config.yaml
num_classes: 25
lr: 0.0019
precondition_frequency: 20
merge_dims: true
warmup_steps: 180
Rows from block 4, named by matrix and row number. Rows with one number belong to one channel. Each number is 50 + 12 x the weight over its row's rms, rounded and kept within 0 to 99. All counts start at 0. After the name is the row's rms in percent of the matrix's.
# convs1: 3x3 conv (model.mid.0.convs.1.weight, 64x64x3x3), inputs 8-15, a 3x3 kernel for each
# convs2: expand pointwise conv (model.mid.0.convs.2.weight, 128x64x1x1, transposed), outputs 64-127
convs1.0 098:49 61 68 53 60 52 45 38 50 51 60 42 50 46 47 55 38 53 66 50 46 57 47 39 56 21 72 46 45 47 55 37 36 64 48 36 44 46 39 41 43 55 49 44 56 54 60 48 49 34 56 26 63 57 51 61 62 60 36 58 23 33 45 65 33 69 34 22 64 51 64 48
convs1.1 097:46 52 58 68 44 55 32 57 56 31 52 41 54 67 49 59 61 53 38 29 22 54 64 59 67 63 51 54 41 47 49 49 72 54 53 57 58 61 55 47 42 38 48 55 52 46 72 47 41 57 47 64 54 52 60 62 32 47 55 62 58 52 52 33 74 60 62 60 44 56 61 60
convs1.2 100:57 58 54 34 59 48 43 59 49 34 43 58 66 60 46 53 34 34 52 53 43 49 31 82 56 49 65 50 52 56 59 54 57 40 41 28 51 54 57 68 58 31 53 66 48 59 55 45 58 28 57 69 42 39 46 25 39 34 72 36 56 30 32 50 77 41 42 41 49 60 45 30
convs1.3 100:53 49 40 33 65 39 53 51 39 51 29 44 41 39 36 25 46 64 64 54 71 47 65 22 69 53 38 48 38 56 34 38 66 46 42 33 51 50 30 42 44 44 49 62 41 44 61 52 42 49 65 70 43 31 51 54 57 52 54 33 35 46 57 64 54 66 54 41 45 32 47 64
convs1.4 101:52 40 58 60 58 36 49 73 48 48 43 45 49 46 41 45 59 49 82 49 41 50 45 73 59 80 72 58 59 46 54 51 21 44 42 49 74 93 53 50 47 34 55 51 38 37 49 49 34 32 29 26 34 41 53 63 60 38 45 50 45 48 27 47 45 58 37 38 42 58 54 65
convs1.5 101:66 30 51 44 49 59 45 34 53 35 17 41 20 14 41 57 49 44 68 65 61 64 56 53 62 62 56 61 47 53 61 57 48 52 46 44 68 55 63 65 53 76 52 51 50 33 55 55 41 76 43 45 47 46 59 44 51 43 12 25 40 43 48 54 60 37 57 53 42 54 77 29
convs1.6 101:59 55 52 49 56 61 42 41 46 45 47 44 48 48 35 37 43 51 48 62 77 58 69 51 44 57 34 48 66 54 62 41 62 49 44 49 58 56 45 66 64 53 51 58 44 30 51 38 58 64 53 50 58 54 47 57 60 45 50 53 67 42 47 57 55 37 54 65 44 62 58 29
convs1.7 106:47 43 60 48 70 51 45 11 41 54 58 29 51 63 43 53 69 47 56 59 47 54 52 46 42 41 49 51 74 47 49 64 33 64 64 61 68 42 53 46 32 43 55 30 51 64 37 49 61 58 37 70 48 45 54 48 53 38 56 49 66 58 44 42 46 64 42 34 67 46 75 43
convs1.8 100:55 45 55 46 99 56 56 47 40 39 48 52 35 26 44 65 56 66 57 42 42 51 71 70 32 61 45 41 29 53 75 39 34 37 48 54 41 40 43 42 30 26 53 54 57 60 65 24 46 93 50 45 36 62 57 30 56 53 29 70 61 50 58 56 70 49 62 37 39 40 48 55
convs1.9 098:57 55 42 62 55 46 38 54 45 51 58 63 46 48 50 64 55 57 50 53 54 40 76 52 31 29 64 46 50 48 61 24 42 57 49 43 46 45 51 63 30 30 53 45 48 54 44 48 68 52 56 47 49 33 64 71 56 47 38 47 58 58 50 55 66 53 56 68 52 92 38 40
convs1.58 105:66 47 56 49 51 44 51 50 68 51 41 39 41 49 45 64 63 60 33 58 42 53 52 50 42 34 41 68 57 49 38 59 40 47 46 51 54 44 52 62 59 54 59 44 57 43 25 63 31 33 42 59 43 38 52 32 49 44 44 28 41 69 49 49 30 30 61 45 57 43 39 35
convs1.59 098:50 35 50 43 55 68 66 57 42 47 42 55 27 65 58 29 59 39 58 72 59 71 99 49 48 49 62 59 61 46 68 47 41 55 50 70 64 55 58 47 41 41 60 58 47 50 62 59 33 51 62 56 69 38 45 53 48 63 52 64 53 55 48 50 43 52 61 36 60 53 38 62
convs1.60 104:36 26 51 28 63 55 44 72 29 41 49 45 12 38 58 26 33 43 52 39 54 43 49 37 58 53 48 51 64 74 63 90 60 42 71 49 57 34 46 54 62 53 51 44 67 34 52 61 29 63 56 38 48 27 52 55 53 38 42 49 40 43 43 52 50 74 70 48 46 50 46 33
convs1.61 102:58 42 37 66 65 57 61 43 46 50 49 48 49 70 47 54 44 43 45 50 47 45 69 43 60 41 56 59 50 54 66 40 62 52 43 50 48 77 50 49 38 46 46 53 38 65 68 52 24 59 53 50 53 55 55 52 39 44 56 58 47 50 60 61 46 49 48 34 67 49 41 47
convs1.62 097:37 66 47 56 49 58 56 52 48 73 55 51 63 58 43 51 32 58 69 51 66 42 85 67 45 59 36 60 50 31 53 81 57 35 51 38 50 27 46 48 59 63 52 43 71 63 46 56 43 39 51 69 59 40 48 39 49 52 60 53 49 45 42 49 41 37 52 68 33 47 61 43
convs1.63 101:49 85 42 53 54 27 41 25 44 44 46 52 71 54 45 39 44 51 63 34 65 60 51 42 36 58 44 53 58 47 38 55 51 59 57 54 35 59 54 49 62 47 41 47 67 52 71 51 72 54 40 69 76 41 57 64 49 31 56 53 44 61 50 43 43 48 49 67 46 50 53 36
convs2.0 095:52 47 48 22 55 44 48 65 51 34 50 50 44 60 60 44 42 53 36 44 35 74 67 39 45 54 51 64 57 50 47 33 58 55 38 40 54 54 54 61 53 57 51 43 66 51 62 40 52 61 38 63 67 73 58 72 63 53 45 59 45 34 67 54
convs2.1 094:42 38 64 70 71 41 68 33 38 48 60 36 53 33 53 65 39 38 42 48 30 62 42 41 44 69 44 53 46 49 35 49 74 42 67 50 32 51 44 44 57 46 60 40 25 51 36 60 55 65 27 24 69 60 36 34 55 50 57 51 54 34 45 57
convs2.2 126:58 53 50 51 36 61 46 56 47 68 57 62 54 44 41 53 48 24 49 69 53 57 52 32 34 19 39 47 42 53 64 69 37 41 45 50 61 50 26 31 55 61 57 47 20 56 54 35 42 56 25 53 39 36 50 60 41 59 43 57 57 36 34 67
convs2.3 111:41 36 42 60 34 48 62 62 46 60 50 44 64 47 50 50 55 29 39 47 67 46 51 57 52 38 56 55 44 44 45 44 60 57 73 59 55 55 82 59 49 50 71 58 32 50 39 64 56 46 48 46 61 42 23 34 38 47 70 49 89 51 82 53
convs2.4 099:33 41 45 32 47 39 61 65 49 48 48 64 48 42 48 31 67 69 29 44 41 50 64 36 41 53 33 80 58 46 33 52 37 48 29 47 61 53 66 52 49 46 58 39 41 74 40 50 60 35 57 44 44 56 54 65 42 53 22 31 64 47 51 45
convs2.5 108:67 47 55 64 51 31 55 72 52 45 59 71 41 61 35 36 49 45 58 58 51 59 70 48 61 34 68 64 33 45 59 63 63 50 50 45 46 51 49 64 59 70 55 55 34 78 40 63 35 44 42 35 58 60 42 58 20 41 54 48 52 36 54 61
convs2.6 103:50 62 63 41 40 55 41 58 34 52 52 62 70 38 53 52 47 71 40 48 21 40 51 34 79 36 58 50 59 46 33 31 38 69 51 63 65 32 65 44 35 37 43 59 58 60 54 45 58 36 56 47 57 52 60 74 48 51 47 57 52 69 37 42
convs2.7 101:31 38 47 41 51 55 43 52 37 66 37 41 54 44 54 44 39 37 49 43 54 58 44 47 52 57 55 61 55 31 36 40 39 80 40 60 31 35 56 45 25 45 64 45 55 52 31 49 44 43 45 56 53 37 77 52 35 72 33 42 45 32 52 30
convs2.8 109:51 69 48 49 37 43 60 69 53 39 64 48 74 56 35 47 36 32 58 39 60 64 42 53 27 52 30 60 44 48 65 50 75 49 67 50 56 44 47 61 26 62 44 42 37 50 44 46 40 56 23 52 55 56 50 46 37 65 73 54 61 34 35 56
convs2.9 111:77 55 55 51 58 42 19 42 57 43 50 70 44 45 68 47 56 72 75 47 61 42 64 49 59 46 35 39 39 49 38 51 62 33 53 44 34 45 60 38 46 39 47 69 85 57 38 29 35 64 46 43 41 50 65 60 62 46 68 61 48 39 42 49
convs2.58 102:57 48 35 47 39 63 51 63 50 40 48 50 41 42 33 51 53 61 57 38 47 45 64 50 43 44 45 51 63 46 57 55 51 46 56 57 28 43 51 46 62 38 46 36 31 74 41 48 52 34 39 47 31 53 40 29 75 41 35 47 36 57 56 53
convs2.59 100:69 31 65 56 53 40 70 63 40 54 39 57 57 50 27 35 66 49 56 42 50 54 49 41 29 55 55 49 46 47 63 53 49 39 68 61 39 38 39 58 31 52 61 51 54 48 52 60 39 42 59 49 43 48 47 56 54 73 41 47 51 50 51 59
convs2.60 107:37 57 53 58 42 30 48 46 37 43 17 49 41 33 46 36 33 49 50 57 58 62 50 51 33 58 57 46 52 41 38 63 79 47 49 40 48 31 33 25 58 47 48 68 42 53 58 48 33 29 63 52 57 27 39 36 75 35 47 40 48 65 48 48
convs2.61 093:60 50 42 26 48 47 60 43 44 42 54 45 53 40 59 36 54 19 51 40 45 33 36 57 54 51 43 35 61 51 42 34 32 59 12 54 28 33 45 57 63 55 51 32 55 72 43 45 56 54 36 47 61 59 48 55 47 54 41 37 63 43 27 47
convs2.62 095:57 52 40 70 43 51 55 45 52 39 63 65 24 56 45 71 43 56 44 36 41 54 59 47 44 51 63 41 70 46 44 47 51 44 43 37 63 55 58 51 59 27 47 44 59 57 49 81 38 33 54 59 67 37 69 45 58 40 38 62 26 44 54 25
convs2.63 092:40 48 39 47 49 55 70 29 42 52 45 34 49 71 37 43 43 53 72 53 47 44 53 43 51 56 52 40 50 54 36 29 49 40 34 45 44 48 71 46 60 28 57 51 60 51 55 31 49 41 53 48 68 53 59 51 41 56 52 45 47 68 47 52